config.yaml
arch: "conformer"
model: "CTC audio transcriber"
dataset: "Morse code for random letters and digits, with fading, noise and interfering tones"
train_examples: 26041
gain_aug_db: 10
noise_aug: 0.01
input: "waveform_16khz"
tokenizer: "char"
vocab_size: 41
norm: "layernorm"
hidden_act: "gelu"
mlp_ratio: 6
head_dim: 48
fused_qkv: false
qk_norm: true
dropout: 0.1
inner_norm: false
wave_strides: [5, 4, 4, 2]
subsampling: 2
layers: 6
width: 160
positions: "learned"
kernel_size: 9
init: "torch_default"
residual_init: "none"
optimizer: "soap"
beta2: 0.99
learning_rate: 0.0011
beta1: 0.9
shampoo_beta: 0.99
eps: 1e-08
precondition_frequency: 10
max_precond_dim: 1536
one_sided: false
adamw_lr_other_params: 0.00096
max_grad_norm: 3.0
max_steps: 1600
batch_size: 64
epochs: 3.9
lr_schedule: "wsd"
decay_fraction: 0.3
final_lr_fraction: 0.05
warmup_steps: 160
weight_decay: 0.4
adamw_weight_decay_other_params: 0.05
Rows from block 3, named by matrix and row number. Rows with one number belong to one neuron. Each number is 128 + 32 x the weight over its row's rms, rounded and kept within 0 to 255. All counts start at 0. After the name is the row's rms in percent of the matrix's.
# fc1: first MLP up (model.blocks.3.ff1.fc1.weight, 960x160), inputs 80-159
# fc2: first MLP down (model.blocks.3.ff1.fc2.weight, 160x960, transposed), outputs 80-159
fc1.400 099 [118 119 181 128 183 109  79 150 142 138 134 122 126 143 146 169 107  99 100 168 152  74 147 107 162 111 101 119 140 104 164 196 111 156 104 123 160 145  86  83 127 123 123 130 114 138 133  90 128 105  89 164 103 150 150 186 195 155 140 111 113 135 142 122 125 124 174 165 103 132  71  92 101 102 131 157 114 157 121 135]
fc2.400 097 [160 109 116 133  99 189 142 145 122 149 171 159  94 104  92  80 128 127 137 131  85 210 103 130 127 134 175 137 128 134 146  71 181 124 136 157 119  97  83 139 156  84 146 143 175 148 128 135 118 116 151  97 145 102  82  95  76 175 149 155 124 150 136 126 106 123 107 152  81 114 163 160 165 116 149 103 131 150 144 166]
fc1.401 082 [ 97 122 162 123 172 127 141 121  86 190 130  74 136 170 123  64 151 151  84 126  75  83 105 112 121 101 172 122 172  55  83 118 150 146 187  98 121 109 127 132 172 101 115 153  75 124 133 126 124 163  71 135 114 200 110 131 144 146 123 184 168 108 168  63  96 178  76 174 156 132  95 104 116 136 155 149 179 148 151 148]
fc2.401 096 [129 149 149 113 122 149  95 146 160  98 110 109 141 117 114 106 174 146 182 109 145 154 130 103 183 183 121 116 143 101 150  93 157 156 119 124 124 121 103 175 124 130 187 106 143 157 103 123 116 118 122 125 140 126 139 100 142 137 100 105 136 150 145 182 116 115 109  86 154 152 156 144 129 139 121 119  96 110 175 203]
fc1.402 115 [ 98 136 122 152 111 112  91  81 114 112 149 171 165 165 129  78 163  74 191 186 105 161  44  91 185 119 154 129 107 127 144 182 172  67 120  97 105 123 116 147  84 172 146 132 129 101 132 121 106  98 162 171 125 133 121 125 124 117 152 125  87 150 184 146 104 156 120 139 144 117 157 158  62  62 124 167 118 129 143 105]
fc2.402 112 [121 170 143  91 137 136 138  90  80 136 125  90 115  67 138 143 140 179 133 115 163 143 107 111  80 115 126 150  60 148 144 122 159 150 173  79 115 180  98  60 142  99 172 161  98  83 160 152 120 120 131 170 104 109  47 125  99 163 164 151 189 110 133 129 151 106 122 140 191 124  93  99 117 154 119  93 154  92 100 146]
fc1.403 107 [102 102 152 108 107 107 107 101 101 143 106 161  90 147  97 176 131 168 118 141 189 182 139 114 112 138  72 153 122 108 176 114 127 101 104 152 116 150 183 164  89 123 110 123 110 124 139 220  89 155 147 131 122 145 120 183 164 187 138 113  77 175 134 155 150 121  72  31 144 127  90 131  97 110 158 126 118 117 190 126]
fc2.403 106 [128 172 122 111  99 168 120 125 137 106 140 140 167 119 174  95 146 137  82 170 148  67 117 184  99 102 117 120  80 160 103 157  81 119 122 137 152 121  67 120 128  94 132 151 132  98  57  89 171 166 166 101 144 108 146 153 125 116 145 145 114  87 109 128  87 155 146 193 138 128 104 149 127 128 100  95 143 151  80  60]
fc1.404 103 [132  96 130 116 182 112 146  86 154 107 142 142 127 182  57 102  96 149 141 130  96  66 137 110  96 156 117 133 134 147  95 143  77 198 161 125 136 174 124 135 135 138 163 127  90 156 131 188 137 124 128 130 127 117 105 129 108 153 142 127  81 137  14  55 160 148 110 131 121 116 159 117  84 111  75 179 133  80 153 153]
fc2.404 103 [ 35  87 177  72 114 157 181 158 140 151 176  65 129 136 150 133 139  41 117  54 195 147 145 123 121 136 123  75 119 103 122 141 128  99 136 101 115  87 112 148 115 170 150 127 110 136 161 104 138 128 111 165 157 141 117 156 101 129  90 148 105 126 145 119 123 150 168 142 105 117 134 125 150 139 143 166  97 143 138 166]
fc1.405 088 [ 84 181 176 141  82 115 196 107  79 100 110 100 157 110 140  66 164 177 173 150  95 111 109 178 173 155 136 107 149 152 113 114 186  91 106 153 161 145 103 100 152 145 162 157 128 149 151 120 119  87 148 101 157 184 145  96 163 182 145  62 121 143 111  76 142 117  82 170 122 186  93  94 133 125 149 104  91 105 167 172]
fc2.405 099 [ 68 176 139  99 116 153 165  71 128 146 136 128  92 150 121 135 113  78 118  80  90 170 118 101 162 127 132 160 113 179  75 123 166 115 124 154 148  85  77 118 116 176 131  62  90  73 206 152  98  89 112 107 143 145 123 140 108 171 119 127  98 152 144  80  96 132 179  87 103 149 155 109  90 110 119  96 144 186 115 174]
fc1.406 099 [181 208 105 162 129 104 119 163 107  50  85 126 140  71 112 107 172 118 174 133 197  75 170  99 108 104 144 121  88  92 137 117 129 150 142 170 126 160  95 113 127 131 152 112  87 105 127 100 122 115 131 140 102 141 180 141  95 168  96 189 151 152 117 199 156 195 164 110 154 177 114 127 166 132 177 155 145 107 136 131]
fc2.406 103 [115 121 156  82 137 120  81  81 134 125 175 174 117 169 161 125 146 122  71 128 115 177  99 113 132 133 175 156  98 177 129 168 152 136 128 130  98 170 134 124  98 115  29  94 145 163  60 121 148 146 154 118 146 122 143 135 167 118 127  90 126 134 119  97 145  98 115 162 107 139 108 103 141 156  75 138 151 131 110  62]
fc1.407 092 [133 160 126 182 141 117 115 146 135 188  97 128 136 105  94 111  89 140 135 132 102 131 132 119 133 108 104 165 146 131 137 130 141 137 180  94 151 139  68 174 193 121 176 118 114 186 170 118 114 149  98 115 138 115 112 103 184 130 117 144 173  86 106 115 123  96 146 109 165 107 146 188 113 152 173 112  73 138 108 153]
fc2.407 090 [159 124 124 113 174 107 119  72 127 127 125 104  75 146 114  62 127  73 102 103 164 126 142 148  85 158 185 128 104 124  97 154 107  90 187 129 146 102 116 132 106  88 127 108 108  69 170 215 136 162 102 151 162 181 178 150 139 115 158 141 132 123 172 147 105 144 113 210 104 172 113 158 188 116 131  90 121 151 133 191]
fc1.408 097 [153 137 141 151 162 145 110 152  92 110 186 162 141  91 126 120  69 191  95 131 104 120 144 100 172 121 180 118 163 106 111 166 143 109 100  99 175 148 156 101 220 126 138  65 132 113 132 166 175 117 152 109 141 148 177 119 155 148 158 116 133  99 169 134  91 168 157 138  74 127 175 206  68  95 175 139  60 167 115 103]
fc2.408 084 [123 204 115 104 145 108 150 129 139 140  98  91  89 141  74 186 180 133 160 143 209 135 118 167  96 120 107 117  84 151 136 101 138 101 153 161  43 146 129 103 134 138  67 159 114 105  99 173 116 117 108 113 144 118  72 123 102 172 102 136 128 104 167 170 181  88 121 142 126 177  75  88 149 153 135 105 213 112 109 147]
fc1.409 093 [150 146 157 101  87 123 185 163 131 122 104 151 186 159  68 177 189 112 129 109 150  98  83 103 127  88 201 115 110 116 139 103 101  98 125 157 157 211 101 174 111 134  97 164 180  95 121 153 140 160 153 130 119 154 113 123 176 126 159 127 150 120 110 111  85 124 100 149 145 172 106  61 135  93 113 112 133 123 159  81]
fc2.409 092 [ 85 105 149 180 130 143  81 106  62 146 179 115 110 125 166 161 109 127 141 139 133 122 156 190 157 116  75 146 157 111 144 169 154  95 153 138 116 120 140  80 130 117 158 117 204 149 133 114  95 168  82 150 103 133 159 151  84 218 140 140 119  60  82 119 145 142 157 112 141 102 159 205 105 134 146 179 134 110  41 120]
fc1.410 102 [ 78 150  98  63 126 129  98 180 131 104 159 181  78 155 123 133  80 164 180 126 157  94 162 102 107 161  70  87 175 114 165 106 119  91 102 104 164 116 154  97 107 161 127 124 166 144  93 124 137 134 102  94 118 142 186 116  52 157 100 122 180 188 140  48  93 110 143  85 151 110 136 139 142 222 130 108 100 143 174 139]
fc2.410 097 [146  92  79 155 129 148 153 106  95 173 100  93 137 107 225 117 152 103 145  93 153 128 154 133 146 139 204 176 159 203  90 152 160 172 103 114  75 141 153 180 101 135 190 119  91 102 104  71  78 170 122 148 109  76 125 150 170 115 101 158  99  92 109 176 173 164 126 143 140 125  72  83 127 117  93 149 137 106 154 154]
fc1.411 102 [107 169 120 183 169 103 121 143 165 111 144 171 142 132 161 157 117 115  81 113 120  81  95  57 193 130 125 174 111 105 145 149  99 152 111 161 119 107  89 180  91 110 133  85 102 102 129 138  99 173 108 109 149 119 163 135 139 129  51 168 125 144 139 152 116 130 118 118 129 121  94 158  85 150  99 146 133 120 123 123]
fc2.411 103 [160 106 127  84  89 179 197 112 144 124 112 127  88  93  89 182 137 168  82 104 154 204 169 163 108 103  94  64 154 180 100 146 100 130 151  78  93 115 140  79 143 118 146 168 166 160 117 151 173 134 170 150 149 162  78  87 103  84 205 130  98 108 142 109  84 127 161 113 152 145 120 137 194  77 125 100 149 114 171 156]
fc1.412 085 [124 171 130 155 126 137 114 168  89 129 116 159 134 167 120 103 190 148 125 178 124 166  83 151 108 106 161 114  90  69 125  92 201 162 145 174 135 179  95 100 138 104 115 117 143 149  99 117 133 169 174 107 123 130  83 161  96 182  54  72 164 177 104 172 178 128 134 174 110 153 165 133 114 121  88 129  95 156 109 148]
fc2.412 102 [131 116 153 203 105 139  90 148 112 176  67 116 154  84 156  70 141  99 132 117 130  87 124 111  87 122 109 167 125 109  79 204 177 111 159 154 123 162 189 143  97 114 137  73 149 131 166 171  98 158  82 107 175 127 163 161 122 122  88 195 167 136 138 155  90 142 114 114 173 154 213 129  90  87 123  83 136  98 131 105]
fc1.413 095 [ 97 106 101 123 137 158 161  92 140 118  91 159 173 137 149 120  85 116 137 129 130 141 109 104 111  55 171  80  69 114 176  97 160 125 120  74 117  64 138 137 148  96 169  54  83 155  60 194 140  96 114  79 105 123 137 146 122 147  90 149  60  57 112  91  98 208 112 170  77 162 142  92  84 130  86 163 148 131 181 107]
fc2.413 103 [110  95 164 169 154 115 107 164 161 129 137 112 129 165 123 144 148 100 166 123 113 158  85 110  64 150  95 173 204 130 104 139 126 132 104 175 109 145 130 147 125 151 152 193 192 143 186  94 120 140 166 115 147 131 149 116 143 107 124  88 158 168 115  83 103  78 200  94 140  80 153 144 176 177 111 103 163  61 122 144]
fc1.414 115 [173 166 135  99  91 130 121 136 152 131  77 140 106 141  77  57 157 185 158 157 120 156 133 142 195 141  76 122 118 149 106  83 135 105 122 113 132 138 144 146  98 119 118 113 154  99 179 147  86  93 167 142 146 178  80 151  96 129 163 192 177 135 171 179 134 100 125 128 148  80  98 143 141 111 175 168 155 137  49 129]
fc2.414 112 [145 131 113 141 102  87 149 103  81  82 188  79 165 186 176  85 176  58 178 136 160 104 131 150  42 141 154 106  79 158 138 139 135 121 101 136 114 118  75 165 158 104 129 166 152 139 160 117 129 133 141 152 143 161 123 113 119  88 101 125 128 126 121 100  99  93 101 152 189 118 106  96 101 136 115 158 125 181 141 109]
fc1.415 090 [127 153 126  84 169  82  86 144 127 190  93 148 127 156 106 128 114 167 141 130 138 150 146 117 139  68 120 139 190 119  99 129 181  97 100 138 160 162 126 125 112 184 132 179 101 150  99 168 140 182 155 139  73 172 124  48 160 190 148 167 163 127  99 160 123 105  93 157 143 131 104 117  82 144 138 161 107 106 100 169]
fc2.415 094 [124 133 116 145 123 114 109 141 162 139 128  34 113  97 189 116 134 134 129 139 104 128  33 166  95 112 118 111 158 173 144 132 110 113 146 136 131 111  87 115 126  72 182 107 123 158 142 129 141  96 122 225  99 151 152 191 113 131 115  79 141 106 220 194 109 151 180 120  69 102 115 155 124 150 180 108 119 151 129  59]
fc1.416 104 [134 172 153 102 170 159 110 104  94 126 110 170 131 116 157 127 109 127 187 141 125 106 131 168 148 151 151 120 149 117 161 142 128 162 121 151 105 141 105  73 168 144 145  79  93 143  91 143 143  99  80 143 101 189 131 154 127 160 141 126 158 139 167 159  97 137 108 143 143  80 148 113 179 126 147 154 176  47  61 107]
fc2.416 104 [101 121 104 186 147  92 126 156 146 114 156 150 112 145  86 163 160 130  77 114 124 118 184  95 175 161 163  79 147 103 132 142 147 138  96 122  64 119 135 120 148 123 144 140 219 106 107  72  88 167 111 114 152 106  93 154 156 112 112 152 124 105 105 135 133 129 148  89 129 152 162 134 120 106  91 149 128 145 160 133]
fc1.417 089 [178  82 134 129 148 118 146 134 181  91 142  74 191 116 201 161 154 113 102 150 105 111  84  87 151 143 104 146 128 161 124 109 141 160 171 103 133 132 113 105 119  89 141 146 164 137 176 113 138 170  47  80 111 108 132  51 113 158 129  67 170 130 156 131 164 116  97 155 149 141 120 113 105 212 135 123 191 122 191 131]
fc2.417 088 [134 126 102  99 153 178  95 140 114 149 103 150 109 102  99 124  70 196 111 131 101 136 166  96 104 104 153 112 118  95 132 139  70 130 114 149 173 101 110 146 108 151 136 135 122 123  93 164 144 159 173 140  90 169 104 177 163 128 136 190 130  88  72 127 100 123 160  93 184 105 198 140 178  96 129 144 125 146 157 143]
fc1.418 099 [127 137  99 104 131 144  65  93 130 131 130 135 142 142 201 115 157  83  91 136 130 121 154  92 154 122 137 129 158 195 109 132 165 132 169 101 118  83 128 177 110 209 192 123 116  52 176 148 145 132 121 145 142 105 108 147 134  87  88  99 140 158 145 111 139 146 160 150 153  96 130  56 141 161 135 180 144 172 142 174]
fc2.418 102 [107  87 158 109 159  83 141 152  96 121 154 129  87  82  62 129 139 122 142  53 100 113 157 141  88 126  92  93 130 133 166 116 140 157 104 107 110 131 121 149 102  86  93 157 132 212 158 119 161  94 161  93 138 144  95 121  91 166 115 123  89 115 129 119 101 102 155 143 150 126  93 141 123 137 173 120 130 126 136  85]
fc1.419 093 [141 121 132 131 105 145  94 114  86 152 113 141 142 152 130 144  92 105 154 146 166 120 103  45 139 153 198 116 116  98 136  77 156 111 159  96 157 164 124 168 143 149 105 141 169  73 136 121 108 104 118  69 125 202 133  73 157 162 105 140 142 140 124 116 133  57 177 157  96  89  94 180 119 166 102 112 180 166 185 101]
fc2.419 096 [ 83 128 132 113 106 143 117 140 154 112  63 112 137 115 165 120 148 105  72 102  75 146 148 154 120  97  68  97 172 189 122 150  87 159 199 124 126 121 150 161 121 140  87 129 120  98 110 118 157 104 147 162 115  96 127 107  94 137  81 186 128 118 100 174  70 144  70 141 159 173 126 112 113  86 166 212 147  89 159 136]
fc1.420 106 [100  97 156 119  75 104  55  83  86 122 158  99 105 167 134 133 174 148 167 174 150 113 159 134 182 151 169 102  75 120  77 157 181 143 129  78 143 158 160  65 115 109 130 140  87  84 139  99 157 164 107 135 185  96 126 132 190 104 101 131  86 126 165 142 141 109 145 110 172  86  95 124  80 104 122 122 116 101 138 148]
fc2.420 107 [144 123  92 124 146 105 167 106 130  45  73 148 145  86 119 109  76 131  92 156 155 119 124 123 135 123 105 128 129 102 139 134 101 115 149 160 120 111  65 160 160 165 126 115  75 143  28 182 122 136 144 136 113 176 103 127  23 127  99 134  98 140 139 189 144 138 121 118 103 202 129 145 141 124 134 100  96 136 152 136]
fc1.421 089 [156 156 160  95 107 123 137 137 130 109 134 127 120 174 163 133 208 116 130 168  79 147 121 103  80  78 156 141 142 153 114 172  90 134  76  99 136 142 120 164 122 129 173 176 182 113  93 119  82 156 124 149 171 148 135 100 144 130 145 194 126  89  69 110 123 170 116  94 110 148 147 142 181 119 120 137 137 161 178 143]
fc2.421 085 [102  98 104 123 178  97 111 143 142 139  86  71 135 115 149 124  91 126 119 108 182 146 126 125 119 156 129 115 106 151 129 138  63  99 141 174 148 123 147 104  92 127 162 119 132 141 128 170 157 142 181 119 125 135 119 124  79 144  82 124 157 167 201 123 125 109  97 113  99  86  96  88  78 161 154 116 102 105  70 125]
fc1.422 090 [175 126 169 190 107  80 142 105 133 176 167 134 182 121 175 168 106 168 161 115 101 171 118  97 121 115  96 186 130 104 104  94 201 120 145 140 111 151  54 113 144 103 165 152 121  98 119 140 166 129 174  91 140 138  76 145 175 159  90 129 111  74 129 181 127 147 168 130  60 134  71  90 171 105 209 118 136 150 117 156]
fc2.422 100 [ 96 116 118  77 101 154 127 125  94 151  75 138 180 115 173 128 132 118 146 161 176 133  55 119 144  72 113 141 112 153 165 125  88  98 105 197 121 133 141 157  83  92 112 133 136 113 128 165 122 101  99 113 181  60 152  78 152 102 122 107 117 109 127 171 102 114 155 109 138 164 100  98 167  87  93 178 127 106 126 188]
fc1.423 108 [170 124 138 110  87 160 163 100 119 102 128 198 153 125 159 125 137 165  89 132 116  94 154 148 148  76 111  88  69 147 155 138 146 108 146 134 122 210 134 109 154 120 123  87 124 155 109 112 121 122 137 148 158 205 119 129 134 159  98 110 154 129 134  85 137 179 143  96  98  87 136 184  86 126  82  72 180 171  75 132]
fc2.423 103 [126 140 163 133 150 124  90 116 207  99 107 100 182  86 154 123 131 120 153 103  75 115 165 144 130 144 165 110 160  75  37 174 146 109 134 153  99 145 172 148  91 107 161 181 154 164 160  99 104 139 158 131  49 117 120 118 132 113  83  96 191  54  99 133 127  94 124 133 115 168 145  86 164 170 140 143 103 107 147 116]
fc1.424 091 [119 150  95 130  96  95 106 173  96 179 102  81 101 127 146 109  52 105 110 123  97  97 127 153 134 176 107 126 123 108 140 112 167 111 132 147 150  81 148  89 140 137 164 202  88 116  92 130  94  93  78 118 112 179 113 147 168 160  73 121 152  92 102  87 178 152 142 107 127  76  91  80 140 175 134 159 101 125 120 194]
fc2.424 092 [102 122 146 136 156 197 119 106  98  96 164 171 111 152 148 115 164 147 123 101 154 185 142 115 140  96 170  82 126 132 119 165 121 150 101  97  86 135  75 174 162  81 134  84  91 177 117 140 171  85 128 151  88 183 105 113  87 102 159 139 112 131 116 189 139 111 139 167 112 168 164 157 155  84 128 125 132 122 128  84]
fc1.425 086 [124 147 133 109 102 204 100 106 127 166 184 158 122 127 209 102 136  87 116 172 136  93 162 110 161 128 111  94 157 146 158 142 108 163 232 148 142  95 141 119 130 183 138 122 127 151 125 128 129 127  84  89 123 164 157  95 101 117 166 165 100  75 123 153 124 154  80 100 139 146 148 103 111 160 205 140 125 112  83 109]
fc2.425 098 [118 123 147 138 179 101 131 153 105 197  92 158 155 147 102  92 125 192 125 114  36  93 131 106 113 128 100 132 131 146 100 131  98  58 106 158 142 155 133 107 148 127 144 174 169 212 156 131 111 128 169 137 174  90  91 129 148 113 167 108 108 135 121  91 174  97 119 162 124 137 169 176 138 158 155 146 120 147 154 177]
fc1.426 107 [153 179 172 113 134 144 151 152 134 121 146  99  99 122 120  91  83 168 123 148  84 133 118  99 105 151 149 142 132 193 153  87  95 164 122 159 144 167 170 128 153  72 136 142 151 154 126 129 135 112 165 133 165  95 100 102  88 133 120 156 148 184 133 148 111 100 144  91 106 157  79  99  81  96 171 134 161 118 105 161]
fc2.426 100 [129  46  83  67 132 103  96  45 132 106 172  47 162 113 116 136 125  60 131 155 138 109  63 154 142 160 149 104 102 183  51 156 129 136 102  85 138  77 122 106  95 189 143 136 131 114 180 174 129 133 138 104 176 143 104 142 137 142 167  95 147 121 130 124 157 139  88 148 119  91 135 129 199 175 108 120 112  78 137 123]
fc1.427 102 [123 147  95  94  91 140 175  91 146 118 137 144 136 109 151 188 124 139 201  60 117  84 142 161 117 146 143 145 116 155 131 155  79 112 127 164 132  84 159 130 112 181 148 143 180 126 135 112  96 111 188 109 117 140 119 129  99 102 135 113 173 163 165  61 142  97 100 157 111 156 130 107 147 109 121  62 120 112 106 135]
fc2.427 110 [101  89 113 135 149 146  83 155 129 146 103  81 110 102 130  62 114 116 103 173  81 167 134  98 130  87 161 133  96  51 142 142 193 123 132 107 109 147 123 119 165  80 116  72 109 127 145  58 150 155  50 104 145 162 119 152 133 109  85 116  78 138  79 129 131 156 193  90 119 133  93 112  55 124 101 128  89 158 138 117]
fc1.428 093 [198  70 122 161 132 176 150 113  77 156  64 134 157  84 136 154 158 121 162  88  87 101 104 110 166 105  70 165 145 164 109 142 177 181 139 109 100  96 121 133 112  87 156 102 114 171 131 121 130 126 111 178 128 124  84 176 131  82 123 119 113 162 108 110  90 188  63 131 160 146 137 100 120 122 124 169 159 156 111 108]
fc2.428 085 [101 203 109 139 118 137 128 146 131 110 142 124 136 120 137  97 135  99 107 139 126 132 165 160 125  80 185 105  74 122 121 118  48 148 116 164 135 109 114 110 115 181 151 172 136  94  69  98 103 154 155 113 126 106 169  75 149 120 128 142 174  96 166 110 123  89 197  94 179 124 106 152 125 155 156  71 149 121 185 136]
fc1.429 116 [ 59 128 100 115 124 142 153 139 116 155 107 124  66  80 121 121  85  76 146 127 128 153  96 113 135 104 161 128 135 118 163 100 148 108 158 116 121 151 143 135 103 119  50 150 103  91 181 145 127 117 138  72 117 123 134  60 138  91  51 171  81  80 137 100 112 135 139  96 121 149 126 185 140 130 165 140 128 180 177 110]
fc2.429 112 [167 108 123 124 159 130 194 140 175 150 141 135 130 137 166 130 129 140  74 102 152 118 124 188 151 138 122 117  94 119  97 128 113 105 107 158 104  45 127 107 141 109 133 149  88 117 116 140  97 166 156 201 106 152 110 158 169 112 119 104 129 154 129 175 145 147 159 108 126 117 101  84  72 145 129  47 113 141 116 111]
fc1.430 101 [ 97 169 107  83 142  85 116 139 103 155  98 103 152 109 155 131 160 148 148 122 136 155 135 181 153 136  94 161 119 164 122 125  78 147 156  94 156 122 157  81 149 132  91 161 103 107 130  86 144 134 161 171 144 120  95 171 132  67 130  94 110 163 218 139 158  83 111 134 145 146 122 118 106 152 139 155 158  88 166 154]
fc2.430 095 [138 104 137 156 125 158 139 116 170 147 172 139 106 134 119 180 133 103 125 200 153 119 126 132 176 141 184  72 145 134 158 101 161 128 133 179 135 135 105 171 132 139 173 121 131 186  98 147 147  95 131 161 144 111  94 105 124 177 169 152 130  91  62 134  99 186 154 166 125  99 116 155 126 102 102 142  92 132 143  95]
fc1.431 115 [ 96 156 116 118 120 172 182  87 188 108 136 139 123  93 131 198  97  78 201  98  82 156 151 110  85 153 115  89  88 147  94 156 129 145 167 147 142 118 133 147 134 159 174 113 115  91 127  99 178  87  67 117 139 166 131 132 180 147 181 169 121  88 101 145 104 134 165 157 152 110 139 127 125 105 152 206 124  80 101 133]
fc2.431 117 [171 145 156 169 140  93  64 103 164 131  76 182 174 180 160  82 144 133  98  97 137 109 154 179 115  81 210 113 170  68 164 152 124  77 139 133  96 127 137  93 143 112 123 130 194 171 172  98 111 146 183 115 187 124  94 128 173  89  83 152 163 140 151 152 132 140 149 116  74 147  74  83 133 135 118 108 136 118 145 167]
fc1.432 107 [128 204 118 139 141 198 135 147 171 142 102 110  57 177 157 133 116 189 101 125 221 134 157 132 133 144  69 154  76 113 130  61 111  67 127 101 146 108 147  71  72 114 101 121  75 132 134 154  85 193 136  72 132 136  90  98 110 172 155 102 102 131 117  65 101 141 153 105 156 150 114 136 117 150 118  85 124  97 104 177]
fc2.432 107 [114 127 156  86 148 114  95  95 128  91 142 139 198 106  75 151 146  99 130 106  81 182  92 150  95 130 112  64 165 136 141 155 138 178 171 140 115 145 120 170 158 166 191 145 165 113 117 118 131 124 123 114 103 161 115 196 166 165 125 116 156  58 108 202 170 150  79 135  96 131 146 118  77 133 123 130  81 127  53 106]
fc1.433 089 [ 74 182 102 134  81 190 116 143 129 125  84 108  45 115 128 148 158 147 115  98 144 123  98  93 137 106 145 161 139 162 117 178 171  91 136 145 159 124 187  92 133 121  83  62 126 109  97  58 150 112 198 116 188 133 161  85 188 126 146 135 154  77 129 128 165  70 138 139 144 113 140 108 114 132 181  82 128 102 180 158]
fc2.433 083 [124 111 152 119 193 120 121 175 121 199 174 165 132 144 146 153 133 148 166 189  99 191 107 153 103 146  85 111 104  98 149 139 150 163 118 127 120  91 129 137 130 116 155 194 159 127 117 117 178 109  50 101 153 134 142  89 111 152 178 126 110 179 115 105  87 210  91  90 171 177 180 131 166 127 120 123 131 172 135 135]
fc1.434 111 [111 101 113 154 115 151  99 133 172 134 114 136 134 161  98 157 143 139  79  86 147 130 135 127 145 156 135 152 149 124  92 124 125 153 147 129 188 178 149  76 114 152 160 138  84 132 118 181 134 128 161 144 148 132 100 140 132 111  94 164 117 176  77 117  95  86  94 102 141 140 176  70 165  80 147 137  73 120 154  99]
fc2.434 107 [170 114 100 132 140  93 116 132 100 111 135 107 133 119 129  95 117 172 147 163 146 150 103 152 119 104  94 129 134  72 122 145 125 156 114 102  54 113  61  93 119  71 189 137 196 160  99 129 141 145 129  99  87 113 143 127 106 138 151  74 164 115 216 147 115 163 119 143 121 107 139 130  94 159 111 121 185  85 145 144]
fc1.435 085 [104  79 162  93 168 151 162 103 144  84 127 168 157 123 114  48 148 180 112 138 135 124 132 160 177 154 157 118 135  93  96 101 140 135 194  74 168 148  85 172 152 124 175 142 133 139  71 164 133 119 120 129 156 112 110  86 106 173 138 149  95 144 100 102 162 100 111 101 159 144  62 184  78 160 137 104  99 114 103 128]
fc2.435 107 [ 97 135 135 129 167  83 104 143 130 184 117 189 155  87 184 123 149 129 166 120  94 137 178 156 153 183  85  95 115 166 124  84  88 156 173 160 113 167 117 160 134 104 163 123 142  72 119 167 134 134 124 127 152 159 123 186 173 167  83 123 159 141 136 148 160  91 164  82 101 103 118 116 126 133 155  79  96 110 111 113]
fc1.436 092 [117  92  86 159  80  95 196 128 146 106 151 109 173  99  94 106 143 136 184 156  63 180  66 137 181 161 135 102 184  95 184 101 142 177 167 144 142 145 164 102  78 139 132  89 133 149 143 102 126 121 143  61  99 123 157 110 123 118 141 188 123 111 135 117  78  96 145 192 133 139 139 152 114 117  95 127 161 128 127  84]
fc2.436 100 [174 181 183 183 146 171 171 122 108 105 112 141 160 100 137  85 105 133  38  99 110 151 115 110  75 119 131 136 182  97 160 137 160 143  73 168 176 168 106 105 102 160  86  98 164  68 167 118 170 106  87 157 121 119 120 109  69 108 128 109 130 192 126 104 142 139  78 129  76 121 158 127 138 116 120 157  83 109 119 133]
fc1.437 099 [170  79 136 116  82 188 109 129  92  89 187  88  70 105 151 164 128 143  67 148 110 116 148 152 109 175 139  86 109 122 109 163 140  68 156 168 171 106 151  94 146 103  74 129 118  60 132 130 175 128 158 160 193 160 164 137 105 107 119 176  72  62  64 155  90  72 149 153 128 168 103 154 153 114 114 148 181 155  82 115]
fc2.437 089 [ 95 162 146 144 135  46 115 121 138 121 116 169 116  72  85 140 147 121 175 152 112 123 129 174  95 116  98 107 161 103 143 114 121 154 117 176  86 161 122 195 145 133 143  96 146 152 145 134 132 125 188 128  76 117 110 114 123 150 144 128 181 173 159 138 141 142 155  99  31 122 178 132 105 136 118 124  84 112 191 147]
fc1.438 097 [142 109 154 142  78 164 125  86 164 150 161 142 103  87  67 123 152 165 154 140 106 117 107  94 112 185 144  87 118  86 122 131 109 167 192 161 149  90 166  81 126 124 118 190 137  95  78 127 158 136 176 126 104 183 155 134 193 120 146 129 137 125 108 143 150  83  79  95 152 124 128 136 130  93 151 112 115 124 123 158]
fc2.438 095 [145  35 158 135 158 118 108 149 120 147 135 110 149 181 137 107 160  99 125 191 103 109 110 199 134  94 114 173 181 145 117 184 104 151  88  98 151 111 117 158 150  95  73 134 150 127 137 159 120 177  98 123 145 119 126 151 114 101 127 112 164 115 129  88  43 100 133 186  84  50 129 174  68 126 137 118 108 112 155  87]
fc1.439 110 [ 64 111 141  97 163  69 109 145  86  84 133 118 197 181 119 115  88 122 183 110 108 162 115 142 178 127 134 162 138 133  90 117 148 103 127 105 135 140 144 159  98 153 144 123 161 109 164 131 121  97 141 120  77 175 197 146 103 126 113 183  84 150 135 104 117 137 165 162 163 120  72 159 121 150 139 140 141 123  97 112]
fc2.439 099 [126 173  97 100  79 129 155 163 180 173 136 107  91  87 144 145 182 139 130 164 178 130 175 139 113 127 176  79 139 161 189 130 144 152 120 120  99 131 123  81 116 106 106 151 106 211 101 104  97 161 119 122 166  83  94 143 130 141 109 124 146 120 137 136 178 145  98 112 108 140 154 109 149 100 132 167 115 128 129 107]
fc1.440 111 [123  86 150 100 158  90 150 164 182 100 169 101 149 151 116 142  97 120 103 146  96 130  77 104 145 166 217 170 145 151 136 125 150 144 162 125 142 162 146 150 102  76 133 134 178 148 113 138 136 104 118 113 113 158 126 146 135 150 104 119 139 172 108 164 136 137  99 129 165 149  88 141 105 168 176 158  91 120 165 180]
fc2.440 111 [102  54  85 109 107 148 117 157  86 126 101 110 100 151 159 104 112 134 151 104 145 142 116 159 161 111   3  84 156  89 159 118 113 147  68  91 155 175  78 149 134 182 134 103  81  86 106 112  51 138  60 138 138 133 112 130  73  99 134  95 145 117 137 138 124 130 106 157  86 102 135  97 129 123  95  66 109 146 172 128]